{
  "time_shift_ms": 50,
  "arch": "repvgg",
  "kernel_size": 3,
  "beta2": 0.95,
  "shampoo_beta": 0.95,
  "weight_decay": 0.2
}
Rows from block 2, named by matrix and row number. Rows with one number belong to one channel. Each number is 128 + 32 x the weight over its row's rms, rounded and kept within 0 to 255. All counts start at 0. After the name is the row's rms in percent of the matrix's.
# c3: 3x3 conv (model.blocks.2.c3.weight, 96x96x3x3), inputs 0-8, a 3x3 kernel for each
# c1: pointwise conv (model.blocks.2.c1.weight, 96x96x1x1), inputs 0-95
c3.28 100 [137 131 128 137 142 111 115 105 160 116 141  89  76 157  56 115  65 163 106 130 183 152 102 110 163  85 130 168 149 157 154 166 101 142 126 147 120  73 155 125 152 140 140 133 152 158  54 149 108 146 148 114 146 130 163 180  71 145 187  58 195 172 119 108 148 134 121 156 106 150 126 176 182 126  95 174  85 122 117 132 156]
c3.29 094 [113 151 190 129 113 124 117 156 113 162 136 115 165 118 136  99 118 123 107 115  85  99  87 103 101 109 102  96  97 119 131 163  58 122  89 156 138 114 150 130 139 121 183 149  95 151 124 119  90 107 130 124 122  92 119 199  99 174 110 109 187 112 150  89 140 102 102 136 133 106 154 143 176  84 183 100 128 105 137 133 100]
c3.30 098 [153 166 145 109 143 148 145  88 126  81 178 118 129  52 138 152 113 137 131 150 109 147 170 103 191 123 156 141 158 118 108 135 128 158 114  81 125 145 105 129 174 107 125 132 180 114 119 136 108 103 149  86 166 163  44 144 117 136 149 130 180 150  99 130 130 170 160 130 121 128 171 138 184 112 176 156 123 102  84 116 105]
c3.31 104 [158  91 163  71 181 167 201 105  93 146 140  83 135 131  92  80 140 151  93 121 153 190  81 209 130 160 153 115  70 166 104 158 163 140 103 111 105 169 137 120 158  95  90 119 130 189 126  60 141 112 123 152 144 152 122 174  65 140 149 138 135  65 130 124 156 132 166 136 141 104 111 117 218  94 113  95 127 168  94 179 132]
c3.32 094 [159  82 131 134 108 146 138 139 141 144 150 190  60  37 102 124 119 130 105 113 121 124 165 128 112  97  83 148 131 133 115 140  70 146  66 142 143 143 150 160 178 135 153 122 121 141 102  75 144 112 114 164  96 103  96 117  91 111  59 112 122 145 134 128  77 173 127  93 148 127  94 114 134 115 150 154 171 151  81 137 128]
c3.33 108 [109 164 133 129 133 145 129 132 102 155 119 149 105 142 136  96 151 157 133 101 153 117 106 162 116 106 113 138 197 140 118 114 125  47 136 133 192 129 153 132 135 137 123 174 170 141 112 103 105  70 165 115 134 103 148 134  76 123 153 123 176  71 180 103 121 118 146 135  91 124 148 100  73 121 182  80 166 134  80 186 138]
c3.34 087 [151 143 186 134 112 118  63 135 109 174 162 116  92 142 129 162 124 140 215 134  94 132 207  72 155 161 143 135  64 158 106  90 113 105 133 118 148 103 118 115 116 140 117 111 127 167 123 147  91  96 126 130  88 128 117 202 114 124 121  78 105 114 148 138 187  89 122 137 127 111  99 141 122 164 191 161  55 140  83  71   0]
c3.35 102 [140 178 114 103 111 148 135 127 107 111 180 122 129 101 115 124 119 128 145 135  84 179 106  84 162  79 141 123  87 141  94 135   0 140 126 152  83  96  85 144 128  91 129 119 165  98 115 153 149 115  97  79 153 137  96 150 124 105 154 126 147 116 119 119  79 207 178  99 132 173 105 145  73  90  93  56  86 113 107 152 150]
c3.36 102 [168 132 147  84 108  95 133  97 127 109 112 165 149 143 139  34 136 115 152  93 158 102 152 174 106 107 120 140 151  75 128  89 167 127 194  97 158 144 119 100  63 129 139 148 156 138  80 164 148 150  90 125 109  57 138 104 112 109 173 151 156 123 171 147 161 118 140  93 125 150 124 139  89 136 188 142 125 129 101 117 122]
c3.37 100 [117 200  58 134 177  37 148 176  74 140 136 164 156 147 125 106 162  84 136  61 152 149  79 159 157  59 168  98 114  76 118 137 180 106 113 174 142  98 127 110 123 111 107 128 153 109 122 167 111 114 125  87 148 132 109  45 178 140  69 187 135  33 176 116 172 114 112 115  91  99 166  79 105 165 151 121 124 139  92 142 169]
c3.38 117 [119  60 183 161 121 124  79 244  77 136 163 151 150 166 137 147 133  56 135 140 124 126 147 172  80 107 222  79 107 151 188 143 131 113  95 128 151 152 112 113 158 129 162 120 129 113 155 134 130 145 135 140 137 126 119 157  92 133  91 127 142 133  91 110 105 113 137 134 124 126 196 102 115  59 109 141 129 148 105 172 113]
c3.39 100 [138 128 121 129 160 185 153 112 104  64 175  75 135  85 132  94 127 108 112 139  69 134 114 146 125 187 182  66  44 117  92 125 127 153 132  94  78 121 109 165 111  77 123 144 168 104 131  79 128 132  88 111 118 122  82 132 160  84 101 143  80 100 143  79  78 164 114 120 195 168 168 102 156  82 116  88 143 173 142 128 143]
c3.40 091 [132 140 145 128 119 127  95 121  87 118 103 160 183 138 114  98 141 114 169  82 139 127 116 101 144  95 150 128 128 111 113  89 138 144 177 133  88 111 123 148 144 160 140 157 151 184 174 162  97 135 105 117 116 140  56  95 139 211 150 163 181 149 169 140  99 139 144 129 121 145 148 161 122 112  98 150  95 140 125 122 132]
c3.41 098 [123 171 129 147 130 118 179 124 198 105 144  86 153 129 203 165 127  74  94 106 132 190 114 145 159 173 103 148 195 125 220 137 168 177  99 106 196 116 119 123 196  93 179 142 140 109 150 102 154 122  72 168  94 150 118 151  81 143 107 142 143 132 130  98 147 161 101 110 165 180 125  83 106 130 110  84 108 113 192 134  92]
c3.42 111 [141 168  47 151  76 225 121 139 147 110 145 185  97 125 188 137 138 107 173 104 122  96  89 143 131  94 100 170 168 139  73  61 142 211 196  73 132 162  93 110 109  88 146 125 157 147 113 165 118 170 134 104 134 137 130 110 111 105 122  92 148  93 113 114  83 184 122 159 148 116 148 171 159 143  99 128 137 155 104 110 135]
c3.43 090 [150  58 174  63 149 102 142 112 154 118 138 133 105 138  98 153 102 135  94 139 129  79 197 142 162 107 117 144 124 137 123 164 109 181 126 128 146 139 150 169 159  90 137 148  91 104 141 156 165 180 141 135 138 122 149  86  89 103  44 134 127  73 170 118 138 162 115 111 118 109  78 102 163 151 104  73 171 109 205 126 131]
c3.44 094 [103  93 110 107 116 159 149 121 177 106 171  57 126 114 141  98 208 107 106 102 135 188  72 114 191  89  78 185  31 155  97 101 122 135 124 161 162 122 101  96 135 105 149 135 149 162  85 138 107 196 135 160 171 134  92 112 122 126 113 132  61 108 157 102 134 155 147 168 183  76 155 181 142 186 158 148 127 141  69 171 119]
c3.45 095 [135 128 108 118 158 113 119  95 110 150 111 125 125 112 120  52  96  85 113 108 102 160 131 141 107 107 132 109  87 186 156 142 111 101 117 118 168 115  86  79 140 152 167  69 126  70 113 161 154 141 168 131 126 130 107  89 142 104 137  32 175 162 169 157 155 105 141 109 125 184 160 130 218 175 139  74 149 126 144 185 124]
c3.46 101 [147  72 108 102 123 216 139  92 126 163 155 129 151 142  73 121 135 182 107 120 141 121 122 138 110 107 131 229 111 129  95 139 157  80 168 144 172 119  78 135 164 123 150 153 136 150 100  87 136 129  74 134 134  89 167 163  99 103 112 112  35  84 178 183 112  46 200 111 120 127 106 107  99  88 166 102 151 118  81 118 126]
c3.47 097 [ 72 140 141 155 147 150 145 123 110 151 145 176  97 133 143 179  79 147 143 171  68 151  98 129 123 139 118 127 201 190  80 162 111 118 135  40 163 123 199 111 165 134  92 193 114 183 143 130 104 138 167  78 102 127 155 128 149 132 113 162 125 144 114 117 104 147 121 143 191 111 136 115 184  99 100 141 120 108 142 126  92]
c3.48 097 [166  96 101 150 167 129 125 136 112  75 170 181 172 132 124 107 182 123 103 161 155 117 145 164 156 122 222 166 127 120 156 106 145 118 180 121 115 157 133 148 172 129 136 183 134 116 146 185  95 181 187  84 130 162 124  82 157 180 137 131 185  62 167 153 108  77 158 120  71  74 144 127 202  91 107 137 117 133  75 172 126]
c3.49 095 [100 100 145 138 161  95 145 145 171  83  86 136 170 101 176 157 167 129 105 130 141 144 102 142 117 118 165 141 116 118  16 165 165 136 156  69 164 104 153  60 156 154 165 139 188 114 145 172  65 153 151  99 134 127  92 122  93 152 112 159 161 163 173 144  73 172 132  93 127 104 110  72 156 128 135  72 139 145  63 123 141]
c3.50 109 [123  99 172 123 161 102 191  89 124  66 115 140 154 141 177 182 165 255 108 132  71 145 119 130 124 165 175  67  94  94 133 108 113 183 170 117  89 130 171 117  81  72 144 173 100 181 159 111 124 155  69 146 154 115 128 117  91 195 161 114  78 143 104  88  88 140 111 126 188 109 127 115 144 173 158  86 134 128 152 137  90]
c3.51 103 [115 127 178 123 230 176 116  79 136 148 131 134 126 140 147 102 141 116 108 100 112 108 113 129  79  98 117 101  90 126 148 184 192 147 100 100  56 155 163  87 172 138 134 156 138 131 152 139  91 118 112 122 114 191 163 159 121 129 143 117 175 109  92  79 113 118 127 121 142 133 103 115 115 161  86 109 137 161 132 134 185]
c3.52 090 [102  98 110 180 144 107 141 108 124 170  81 165 110 110 124 116 145 141 171 165 127 150 179  73 180 183 130  80  95  91 120 130 114 130  98 100 123 132  97 131 149  88 223 147 200 140 125 113  86 104  89 108 112 158  95  94 134 125 182 151 175 126 166 146 195 160 136 133 104 127 108 127  87 145 112 153 120 116 130  84 145]
c3.53 096 [117 117 159 160 179 171  91 135 105 105 106 166 133 126 113 200 146 167 144 105 148 216 117 170 175  59 137 180  97 106  97  65 113 186 178 155 154 148 156  79 142  86  99 121  85 123 101 131 194 139 139 122 142 135 146  87 123  86 122 122 181  96 155 111 128 107 133 153 109 105 132 172 105  93  62 114 131 109 117 167 136]
c3.54 094 [132 134 127 126 197 128  76 164 171 106 149 141 153  95  84 182  96 102 134 181  88  87 134 107 106  69 180 100 125  83 215 150  85 128  90 137 103  96 120 170 175 105 142 106 110 119 136 154 113  73 136 112  72 122 140 150 129  96 101 114 144 101 125 125 129 176 145 184 226 161 160 200 128  74 168 120 111  82  95  75  48]
c3.55 097 [143 117 106 161  81 108  87 119 139 152 167 121 139 122 138 128  80  86  79 153 145 116 111  98 138  75 122 128 159 130 185 116  80 148 101 105 154 120 175  82 117 137 138  66 191 109 162 134 134 135  82 136  98 163  70 160 102 133  92 126  99 118 120  70 100 103 109 125 140 117 150 140 147 140 149 198 150 132 148  99 153]
c3.56 103 [168 130  50 135 104 117 144 132 114 116 102 131 120  83 159  92 191 211  91 120 180  81  82 152 148 162 127 169 135 187  78  97 109 108 202 110 135 120 167 153 185 112 170 127 120  59 106 107 103 164 149 177 155  95 116 137 118 126 129 100  83 105 119 149  96 108 149 122 125 132 122  72 127 208 156  67  79 134  80 166 103]
c3.57 093 [ 74 165  86 153  69 137 134  83 151 175 119 118 134  89 153 127 151  75 133 141 112 110 115 142 101  88 143 183 203 105  90 108 185 156 148 102 156 105  62  79  90 157 109 145 195 131 116 122 109 113  70 175 118  66 114 126 166 105 120 120 111 147 103 161  94 117 115 174 208 193 132 185  87 209 152 142 169  91 148 125 140]
c3.58 107 [144 152  77  97 142 132 116  78 165  67 100  94 139 113 248  73 168 131 118  64 136 113 163  93 112  77 112 114 183 104 183 169  95  88 122 100 101 142 160 125 138 145 114 129  77 185 126  85 152 142 119 102 138 125 113 131 167  75 143 172 175 112 109  78 154 139  88  92 143 139 158 184  84 132 115 177 108 144 129 137  78]
c3.59 108 [119 122 131 145 135 124 113 180 154 138 135 141  81 155 150 156 172 111 175 151 142  74 119 163 180  46 120 186 145 122  79  78 167 197 160  67 137  78 146 148 119 141 110 138 130  89 116 157  65 145 111 137 114 132  90 139 183 135  91  91 189  96 116 120 148 114 102 179 113 128 165 104 195 121 114 146 142 138  85 163 125]
c3.60 094 [136 138 149 113 111  73 202 122 138  86 162  73 125  45  45  98 131 145 208 154 129 126  89 172 140  89 180  95  56 131 155 135 131 109 202 159  93 176 172 142 163 105  81  92  87 148 114 155 148 137 137 131 170 161  76  71 182  81 120  97 115 135 136 100 160 132 154 126 103  73 111 134 156  88  71 130 117 108 102 191 214]
c3.61 087 [128 108 195 100 103 229  98  87 137 182 202  65 141  93 151  98 124 121  86 114 188  93 137 152 129 104 144 146  76  98 115 156 154 100 127  90 180 171  74 175  89 122 149 162 161 160  68 129 126 120  99 141 105  68 148 125  74 159 144 103 136 122 119 150 106  64 165  93 120 170  66 117 138 178 127  95 138 121 132 134 181]
c3.62 110 [124 174 109 113 116 105  77 185 129 123  71 148  97 144 105  97 143 140 137 117  91 137 135  86 123 119  88 125  93 139  97 181 149 134 148 154 109 102  98  98 120  87 107 144  83 147 167 139 102 147 128 106  42 159  61 132  89  97 116 165 118 119 116 132 147 174 128 109 143 105 155  86  75 107 122 162  81 134 165 102 155]
c3.63 104 [160 136 154 149 106 136  99 165 124  95 137  78 118 142 206 138 175 106  76 145 117 135 110 143 142  63 139 110 154  67 180 174 127  99 109 160 105 105  96 210 105 130 172 158  85 188 141 156 115 131  92 137 172 118 105 127 111 214 148 104  89 170 127 108 111 139 143 194 195 148 169 134 128 158 137 162 124 119 140 131 134]
c3.64 117 [127 146  97 127  74 162 175 187  88  88 137 225  44 171  89 128 121 140 116  77 162 107  69  88 202 135 121 125 165 130  83 122 111 231 123 154 146 134 182 147 106 139 146 147 105 132 153 110 127 128 144  99 125  95 125 116 126 173 135  75 121 117 119 127 101 146 124  93 140 141 133 171 112 226  94 172 111 178  93  76 147]
c3.65 098 [ 75  81 146 143 164  57 153 108  96 173 136 129 130 112 181 220 127 105 179 131 131 147 131 151 166 128 166 146  95 127  47 137 168 160 198 118 165  69  91 107  59 120  82  93 107  68  44 157 118 110  79 170  93 154  78 139 131 122 146 116 103 187  88 137 130 141 115 147  94 155  90  98 100 104 151 126 126 118 119 137  99]
c3.66 107 [103 114  83  92 152 105  76 191 132 137 107 129 117 167  86 114 142 115 106 132 129  68  95 169 132  70 154 117 188 217 128 105 146 135 170 174 110 121 114 126  72 126 140 133 135  94 100 131  65 102 109  80 107  99 135 114 109 154 108 137 114 121 106 158 136  82 119 152 146 164 132 125 129  85 141 171  83 153 130 149  89]
c1.28 093 [131 125  87 176 168 139 195 142 111 145 123 126 137  98 140 122 100 102 123 150 127  99 116 125 100 136 102 156  71  85 135 141 169 212 174 157 112 145  88 110 138 182 108  95 117 149 134  93  65 110 112 114 122  85 210 111 107  97 130 123 118 102 140 180 105 159 115  97 147 219 135 110  92 135 106  88 166 139  86 151 122 116  79 148 151 137 148 152 204 136  93 138  76  97 171 125]
c1.29 092 [142 114  64 101 135  89 128 136  96  64 174 132  88 137  93 129  87 178 153 154 148 126 115 113  90 159  95  98 139  70 129 113 103 137 110 132 130 111 191 128 163 107 129 190 116 127  99 116 104 109  92 139 109 140 130 118 151 117  71  92 146  75 104 114  70  95 179 125 122 115 110 109 160 158 118  33 130 154 191 123 167  86 173  92 104 106  93 113 143 150 162 106 165 122 143 206]
c1.30 101 [149  84 166 142 146 119 141 136 130 141  98 123 160 130 150 131 116 159  91 112  70 112 104 129 119 152  59 129 132 149  87 136 169  89  82 122 137 125 215 114 125 143 101  91  91 178  90 185 171 115 182 116  78 139 116 145 127 166 124 181 119 117 143 131 159 145 105  92 133  61 111 110 119 104 136 194  94 143 126  73 104 151 145  97  42 103 148 120 103  92 133 131  60  98  96  80]
c1.31 099 [180 135 130 157 152 116 152 146 130 159 145  79 126 135  75  68  51  80 161 137 125 135 127 204 176  92 118 105 132 114 111 103 158 140 170 126 128  88 115 132 142 153  88 144 188  93 135 144 130 138  78  97 142  54  80 101 101 113 140 130 142 109 170  91 155 128 160 186  98 137 148  74 103 145  96 142 185 155 179 120 134 127 111 122 182 133 189 135  91 164 152 154 101 157  89 152]
c1.32 100 [110  56 142 117 180 106  71  84 182  96 203 120 103  79  69 153 129 123 154 108 121 120 121  86  84 101 134  87 135  91 161 147  64 104 129 171  92 106 195 167  99  80 116 105 149 148  90 142 146  96  83 141 125  99  94 128 137 167 162 121 100 175  96  87 153  95  96 172 184 102  91 121 126 145 140 118 120 147 132 175  97 121 130 116 117 116 144  83 119 154 135 152 142 101  70 116]
c1.33 102 [147 141 109 144 167  60 149 117 173 150 188 169 152 163 135 160 117 104 103 132  86 140 151  99 117 131  98  89  94 133 106  99 195  48 133 106  84  76 143 120 136 198 118 172 101 108 153 147 156 148 133 120  79 137 166  78 172 128 103 133 175 146 107 157 105 151 158  94  72 138  74  65 129 155 144 164  87 176 131 111 112 134 100  96 152 147 113 116 186 139 156 110  97 108  93 126]
c1.34 085 [120 149 204  72  93  79 109 122  65 119  77  84 148 125 109 138 138  54  86 149 122 121 109 141 120  58 120 117 191 165 139  86 144 116 113 134 119  56 122 149 108 112 106 138 141 136  95 139 103  85 122 177 133 112 149 122 121 100 152 127 166 156 150 143 126 137  61  80 115 134  83 106  84 139  97 136  53 145 138 121 124 114 139 150 120 107 138 114 136 164  96 109 216  69 160 111]
c1.35 112 [128 107 119  93 132 125 140 112  84 172  95  87 116 121 114  97  97 101 122  90 155 116 149 150 146 123  83 143 124  59 116  79 110 149 100 113 124 115 144 119 111 100 139 134 171 148 206 137 144 134  54 133 117 135 114  71 157 233 122 101 137 201 125 126  83 176 124 115 107 145 173 101 131 106 129 103 182 121 119 134 164 137 105 139  69  48 102 126  93 156 125 194 175 147 141 109]
c1.36 107 [ 84 136 138 102  81 123 185 102 135 136 160 138 148 116 169 130 114 129 137 103 199 176 114 133 100 135 122 105 125 192 128 118 130 143 159  81  64 125 151 177 138 147 210 199 158 117 183 109  75  82 108 131  77 128 152 145 108 112  68 140 131 114  69 116  76  84 123  98 126 170 129  94 130 110 121  95 130  95 104 140 133 186 151 120  62  92 136  98 131  87 103 105  88  95 121 134]
c1.37 103 [177 161  65 151 109 127  45 133 163 134  95 168 139 175  87 142 117 161  66 106 155  90 174 135 150 161 156 192  83 134 157  79  65 135 109 132 169 111 147 117 141 131 139 154 115 197 126 116 176 180 136  90 134 142 116  92 227 156  96 153 107 117 110 115 118 103 122 150 124 168 115 179  90 119 120  93 138 144 125  68 107 155 149  88 163 140 138 132 133 155 117 118 133 142 143 146]
c1.38 100 [130 174 184 156 167 167  81 148 125  90 112 152 127 129 115 142 102 153  85  81 123 128  76  95 225 137 120 177 106  82 200 175 137 169 125 140 152 170 120 112 113 118 108 124  77 161 114 100 111 140 133 127 152 122  84 101 136 133 101 193  71 102 130 133 141 169 114  86 166 116  99 142 170 166 112  71 102 106 104 116 166  99 129 113 132  98 113  84 141 109 103 145 101  48 112 150]
c1.39 094 [161  71 140  96 103 120  70 113 131 127 165 142 160  83 159  77  60 137 186 131 138 121 165 136 133 102 114 160 160 142  87  80 103 154 101 160  96 182 144  70 116 170 157 136 120 105 150  89  83 126 133  91  54  57 146 154 121 111 112 111 150 144 119 126 176 132  94 103 118  52  90 149 170 177 131 112 183 145 138 185 135 119 128  90 102 165 114 145 106 169 124 102 117 121 102 128]
c1.40 094 [121 134  90  91 154 124 189 130  95 104 126  98 127 127 130 162  81 139 138 103 144 163 157 117  82  67 113 105 154 198 143 119  57  88  97 109 181 126 153 168  43 117  62 160 137 157 136 174 126 116 167 115 102 104 145  86 144 146 120 133  99  96 155  68 126 142 136 142  95 125  82 141 107 130 120 119 139 169 130 124 131 132 120 179  47  91 123 122 105 100 137 118 122  81 141  42]
c1.41 092 [145 160 166 173 172  99 127 135  84 142  98 108  89  89 120 117  98 175  93 107 157 172 113 135 118 101 105 222 141 118 145 130 132 133 131 114 116 152 166 187  98  42 124 185 128 121 132  55  84 107 114 105 108 164  83 170 129 142 130 124 124 104  69 133 149  59 120 112  96 152 102 128 188 106 178 117 131 113 139 136 197 162  94 115 118 131  96 122 102 164 120 123  91 143 129  77]
c1.42 106 [128 129  92  72 102 159  92 155 139 126 130 112 122 135 159  91 129 105 110 196 148 136 163 168  70 111 196 164 114 118 108  89  92  68 109 114 103 178  90 151 132  82  68 112 163 115  92 120 118 121 135 118 114 155 145 189 157 168 158 147 115  95 109 116 158 114 164 120 127 149  94  96  85 117 121 124 168 152 104 155 218 112 124 109 123 203 130 106  81 132 200 162  91 162 119 133]
c1.43 091 [ 88  89 180 168 146 188  44  78 151 177  67 172 123 136 128 154 117 132 118  95 155 128 161 141 121 124  91 136 108 177 141 105  71  93 133 148 155 166 149  64 181  78  97  97 104 182 116 133  88 172 171 147 100 134  76 135  65 129 146  98 133  84  72 112  96 133 133 105 138 150 109 154 135 148 159 124 108  74 143  88 123 100 144 140 145 114 109 120 142 125 162  97  97 105 146 164]
c1.44 096 [115 124  83  81 123 184  98 199 146  66  94 142 148 166 112 109 102  83 158 106 136 149 124 188  75 121 143 103 184 139 122 141 129  93  89 161 111 133 111 118 167  71 146  94  66  83 146  90 121  95 149 172 190 129  97 141 177  84 122 134 145 141 126 130 203 133 127 171 120  92 122 116  84 139 104 102 106 158 123 155 119 121 104 100 177 139 125 136 139 157  53  89  95 163 103 120]
c1.45 100 [131 100 135 143 124 155 118 140 159 165 150  85 105 112 127 135  89 120 110  95 211 100  75 145 161 152 122 144 131 120 210 116 137 161 150 163 141 100 144 117 189 115  88 123 157  99 127 118 139 212 181  86 199 150 157  69 116 158 146 184  97 166  75  92 120 162 138 126 181 145 115  68 115  88 121 111 140  83 168  95  90 157 130 165 135 147 134 127 150 131 158 133 146 146 173 106]
c1.46 102 [125 142 103 138 160 113  88 126 138  98 120  88  94 135 109  65  51 113 106  82  95 103 140 176 119 127  82 147  89 148 146 148 144 103  83 142 121  72 149 147 137 145 140 138 157 111  96 103 137 165  47 172  84 143  98 213  78 147 119 177 143 109 146 159 152 136 107 124  71  99 137 146  78 123 120 118  97 154 187 106  66 134  87 107 143 140 107 122 129 201 100 115 121 134  76 152]
c1.47 100 [136 140 110 159 167 137 124 141 100 137 203 134 147 180 134 230 138 142 151  85 128  80 104 113 123 130 142  78 162 117 140 124 138 173 130 136 107  78 127 145 128 186  77  90 132 114  44  96 177 133 103 131 158 155 114 145 137 148 142 160 210  72 159 116 127 111 143 158 162 126 146 142 125 173 126 112  94 101 178 121 142 150  82 125 142  91 160  88  96 120  65 138 126 166 144  77]
c1.48 102 [160 160 162 152 183 188 130 127 112 157  35 171 118 120 103 107 157  90 108 145 172 121 166 119 123 119 137 130 118 122 111 133  73 115 124 149  90 124 143  98 139 126  73 156 111 137  98 107  90 120 126  74 108 117 166 168 141 157 128 154 137 105 122 138 138 176 191 133 155 109 121 141 129 107  61  69 101 122 121 213  30 123 124 119 139 112 162 173 120 117 136  86 146  76 169 161]
c1.49 087 [149 130 107 148 150 134 139 102 140 116 101  27 116 175 118 109  94 149 121  90  98 118 114  95 111 127 149 129  83  82 170  98 128 127  94  80 144 164 137 151 119 168 186 133 102 139 135 103  87 203 151 122  48 106 137 111 132 116 156 112 161 196 140  66 141 128 109  80 154  72 129 157 123 152 160  96 154 158 181 169  96  70 107 104 188 104 133 143 117 151 112 156  95 143 121 168]
c1.50 107 [130 162 125 122  61 139 167 129 141 144 172 125 153 126 142  81  73 108  74 112  97 155  97 161 164 125 106 122  80  56 201 153  70 122  99 137 114 136 153 118 117 143  96 146 108 146 150 184  80 137  73  93  53 136  90 102 122 145  98 160 114  77 172 118 152 149 134  54 114 102 118 145 120 135  78 117 124 135 135 156 145 109  56 124 142 102 118 131 146 154 116 103 122  45 129 141]
c1.51 096 [209 143 117 150 155 102 115 106 138 118  98  69  79 109 131 142 127 119  85  53  96 166 105 139 119 138 115 132  55  89  72 107 129 107 183 131 145  93 125 128 124 123 153 115 101  85 141 112 122 160  97 102 108 150  89  85 161 160 146 111 153 112 174 161 107  92  97  77  64 133 124 173  82 139 143 112  89 118 169  99 146  85 148 141 108  67  52 163 112  92 136 141 164 104 159 105]
c1.52 097 [146 117 207  95 138  86 163 130  97 158 127 148  84  86 132 124 102 142 148 207 149 189 139 139 137 133 132 102 120 106 143 114 134 138 185 135  80 166  96 125 141  62 118 147 147 154 108 161 141 118  79  69  91 126  83  77 175  96 122 153 205 154 125 133 130  68 143 116 142 153 114 116 181 126 118 101  84  93 138 131 166 141  89 145 138 196 106 184 146  90 124  98 127 111 143  78]
c1.53 105 [181 129 161  77 118 181  93 141 129 162 105 142 184 145 127 139  93 136 134 163 151 156 133 140 153 102  92 147 131 103 169 128 155 129 138 134 121  97  94 155 119 109 154 153  84 103 127 119 143 105 131  87 114  30 171 182 156  74 142 136 179  88  92 152 126 176 118 131 160 198 116 101 128 141 160 136  64 112 144 131 111 208 161 100 121 171 114  60  78 105  88 122 109 138  82 146]
c1.54 103 [174  88 129 151 168  83 108 214  77 133  61 148 134 155 118 148 148 152 103 130 133 129 132 128 106 139 185 178 101 144 131 136 121 161 117 153  98 131 134 186  93 136 122 109  89 134 150 111  85  75 105 152 152 119 163 154 101 120 154  96  93 131 131 146 153 112 124  64 100  84 152  87 145  67 181  72 136 172 136 168  52 135 105  79 120  74 163 134 102 107 149 138 136 151 136 187]
c1.55 089 [ 90 133  75 114 104 114  92 119 164  89  89 143 123 141  86 161 102 117 168 151 174 127 144 101 180 129  77  71 114 102 185 105 124 120 148 115  91  59 187  96 127 127 159  85 157 136 166 129 164 112  66 162 102 134 114 125 122 129 164 145  81 175 122  86 126 124  90  84  87 117 135 102  86 142 154 139 142 138 130  98 158 188 163 111  87 122  87 113  63  96  78 145  95 109  83 172]
c1.56 094 [113  94  84  90 175 182 118 114  90 141 169 120 172  61 105 117  94 131 134  81  96 104  84 103 136 119 110 125 134 136 164 126 105  50 177 120 164  54 129 141 117 135 137 143  95 157 127 183 155 151 112 148 134 101 166 122 132 180 103 127  93  98 142  87  75 152 103  90 109  97 139 167 100 195 124 144 108  78 111 108 122 150 125 103  69 158  73 131 124 110 112  96 162  83 194 119]
c1.57 091 [ 77 111  88 133  91  90 122 183 162 152  71 110 157 175 133 101 110  82 147 158 155 134 134 124  92 156  83  89 125 118 108 109 126 116  86 116 119 162 142 108 104 186 182 100  99 127 207  65  78 155 158 165 147 177 115 165 127 160 160 133 152 144 145  96 107 114 188 127 106  62 166 116 155 127  88 141 132 122 120 126 106 106 109 160 158 171  79 112 106 132 152 186  59 112  99 140]
c1.58 095 [113 146 110 166 149 150 156  84 126  79 123 114 152 154 131 119 146 118 160 118 109 125  98  86  74  80 154  60 112  88  66 128 121 145  72 104 152 113 187  96  77 148 135 100 117 181 104  77  78 126 153 138 107 119  85 122 121 113 104 153  50 146 136 133 129 117  63 161 144 130 106 110  78  92  98 119 171 169 138  93  63 149 143 100 120 176 110  85 174 110 178 144 115 169 103 103]
c1.59 105 [161 131  96  76  95 125  56 173 162  82 117 120  60 183 203 162 143  58 146 134 112 204 112 130 182 134  70 128 131 127 139 116  95 184  97 151  83 139  89 104 118 138 139  99 112  85 131 122 114 121 141 138 160 133 166 138 107 168 102  81 142 115 149 104 180 128 137 111 166 113 123 142 162 149 102 135 129 100 197  88  78 114 140 120  85 150 127 114  95  87 153  98 137 141 151 163]
c1.60 093 [ 88  42 109 132 160 158  82 132 116 142 100  74 139 179 157 156 202 127 110 163 123 148 100 148 166 102 105 131  86 156  97 179 157  73 110 121 102 124 147 112 149 131 130  99 134 107 101  81 112 157 110 186 149 167 189  90 157 213  80 108  56 139 165 166  86 139 129 151 167 124 139 167 137 170 144 135 113 134 142 100 149 116 103  93 110 126 124 173 158  79 113 136 137 111 123 143]
c1.61 097 [117 117 141 138 104  78 143  94 133 148  83 137 134  74 125  98  34  75 155 131 149 141 168 136  90  79  80 167 105 111 171 119 161  98  60 172 125 113 103 136 112 127 151  39 108  96 161 121 149 186 141 121 136 136 168 127  83 155 178 158 118  33 143 114 154 115 114 109 133 151 100 141 154 144 155 116 122 125 157  96 110 141 132  98 120 134 136 135 100 211  98 132  82 104 132 125]
c1.62 101 [116 118 112 169 106 125 122 114 101  75 105 123 110 136 129  86  90 108  64 110 140 119 119  83 119 110 126 129  94 142 162 124 153  31 102 120 139 107 132 140 132 108 187  72  96 115 102 189 133 115  58 125  87 101 135 103 139 117 111 107  76 115 113 121 158 136  77 212 152 139  75 147 123 147 151 186 124 171 130 158 144 171 146  79 126 100  78 105 176  69  85 129 132 149  96  82]
c1.63 098 [137 153 115 180 105 110 165 213 156  78 143  92 120 136 129 120 126 178 168 115 101 153 209 164 206  98 102 140 144 147 116 134 149 134 123 129 197 158 167 119 115 164  96 157 100 136 133  90 129 167 138 144  98 108 199 107 112 161 110 160 118 129 106  42 140 104 111 124 112 151  99 123  91 174  92 150 149  95 144 149 145  91 123 139 161 186 161  95 194 138 169 140 115 113 139 106]
c1.64 106 [115 120  43 100 113 122 101  88 142 121  93 132 171 103 145 140 139  83 143  78 117 162  95 144 102  89  98 178 102 124 124 194  99 111 141  91  97  95 139 143 118 103 115 117 169 107  94 193 138  99  78  68  89  77 168 117 111 147 113 107 125 158 139 165  89 102  80  85 151 136 105 127 144 167  99 114  68  98 164 106 169  83  89 144 145 183 124 164 140  68 139 161 168  95 127 101]
c1.65 109 [120 120 142 129  49  83 130 130 111 103 134 182 128 162 148  84 119 104 142 159 147 111 184 137 152 109  78 135 131  96 136 118 101 146 133 130 154 161 109 167 127 144 191 149 111 116 166 118 167 180 107 154  97  84 128 188 153  87  85  84 127  50 144 120  79 106  68 122 155 119 145 128  81 138 134  75 109 113 133 158 102 170  82 139 123 139  60 191  70 167  88 128 122 106  96 148]
c1.66 104 [148 144  66 125  77  57 122 163 117 113 103 143  93 136 134 122 136 147 145 177 111  83 133 134 185 122 190 112  88 175 135  82 190  81  46 109 194 109 130 121 162 162 101 166 110 116  95 118 142 148 163 155 109 114  98 135  68 138  65 158 142 114 138 133  92  76  99 178 108  98 110 125 140 110 155 148 142 168 116 114  92 174 104 150 102 163 121 163 146 109 142 131 100 192 123 127]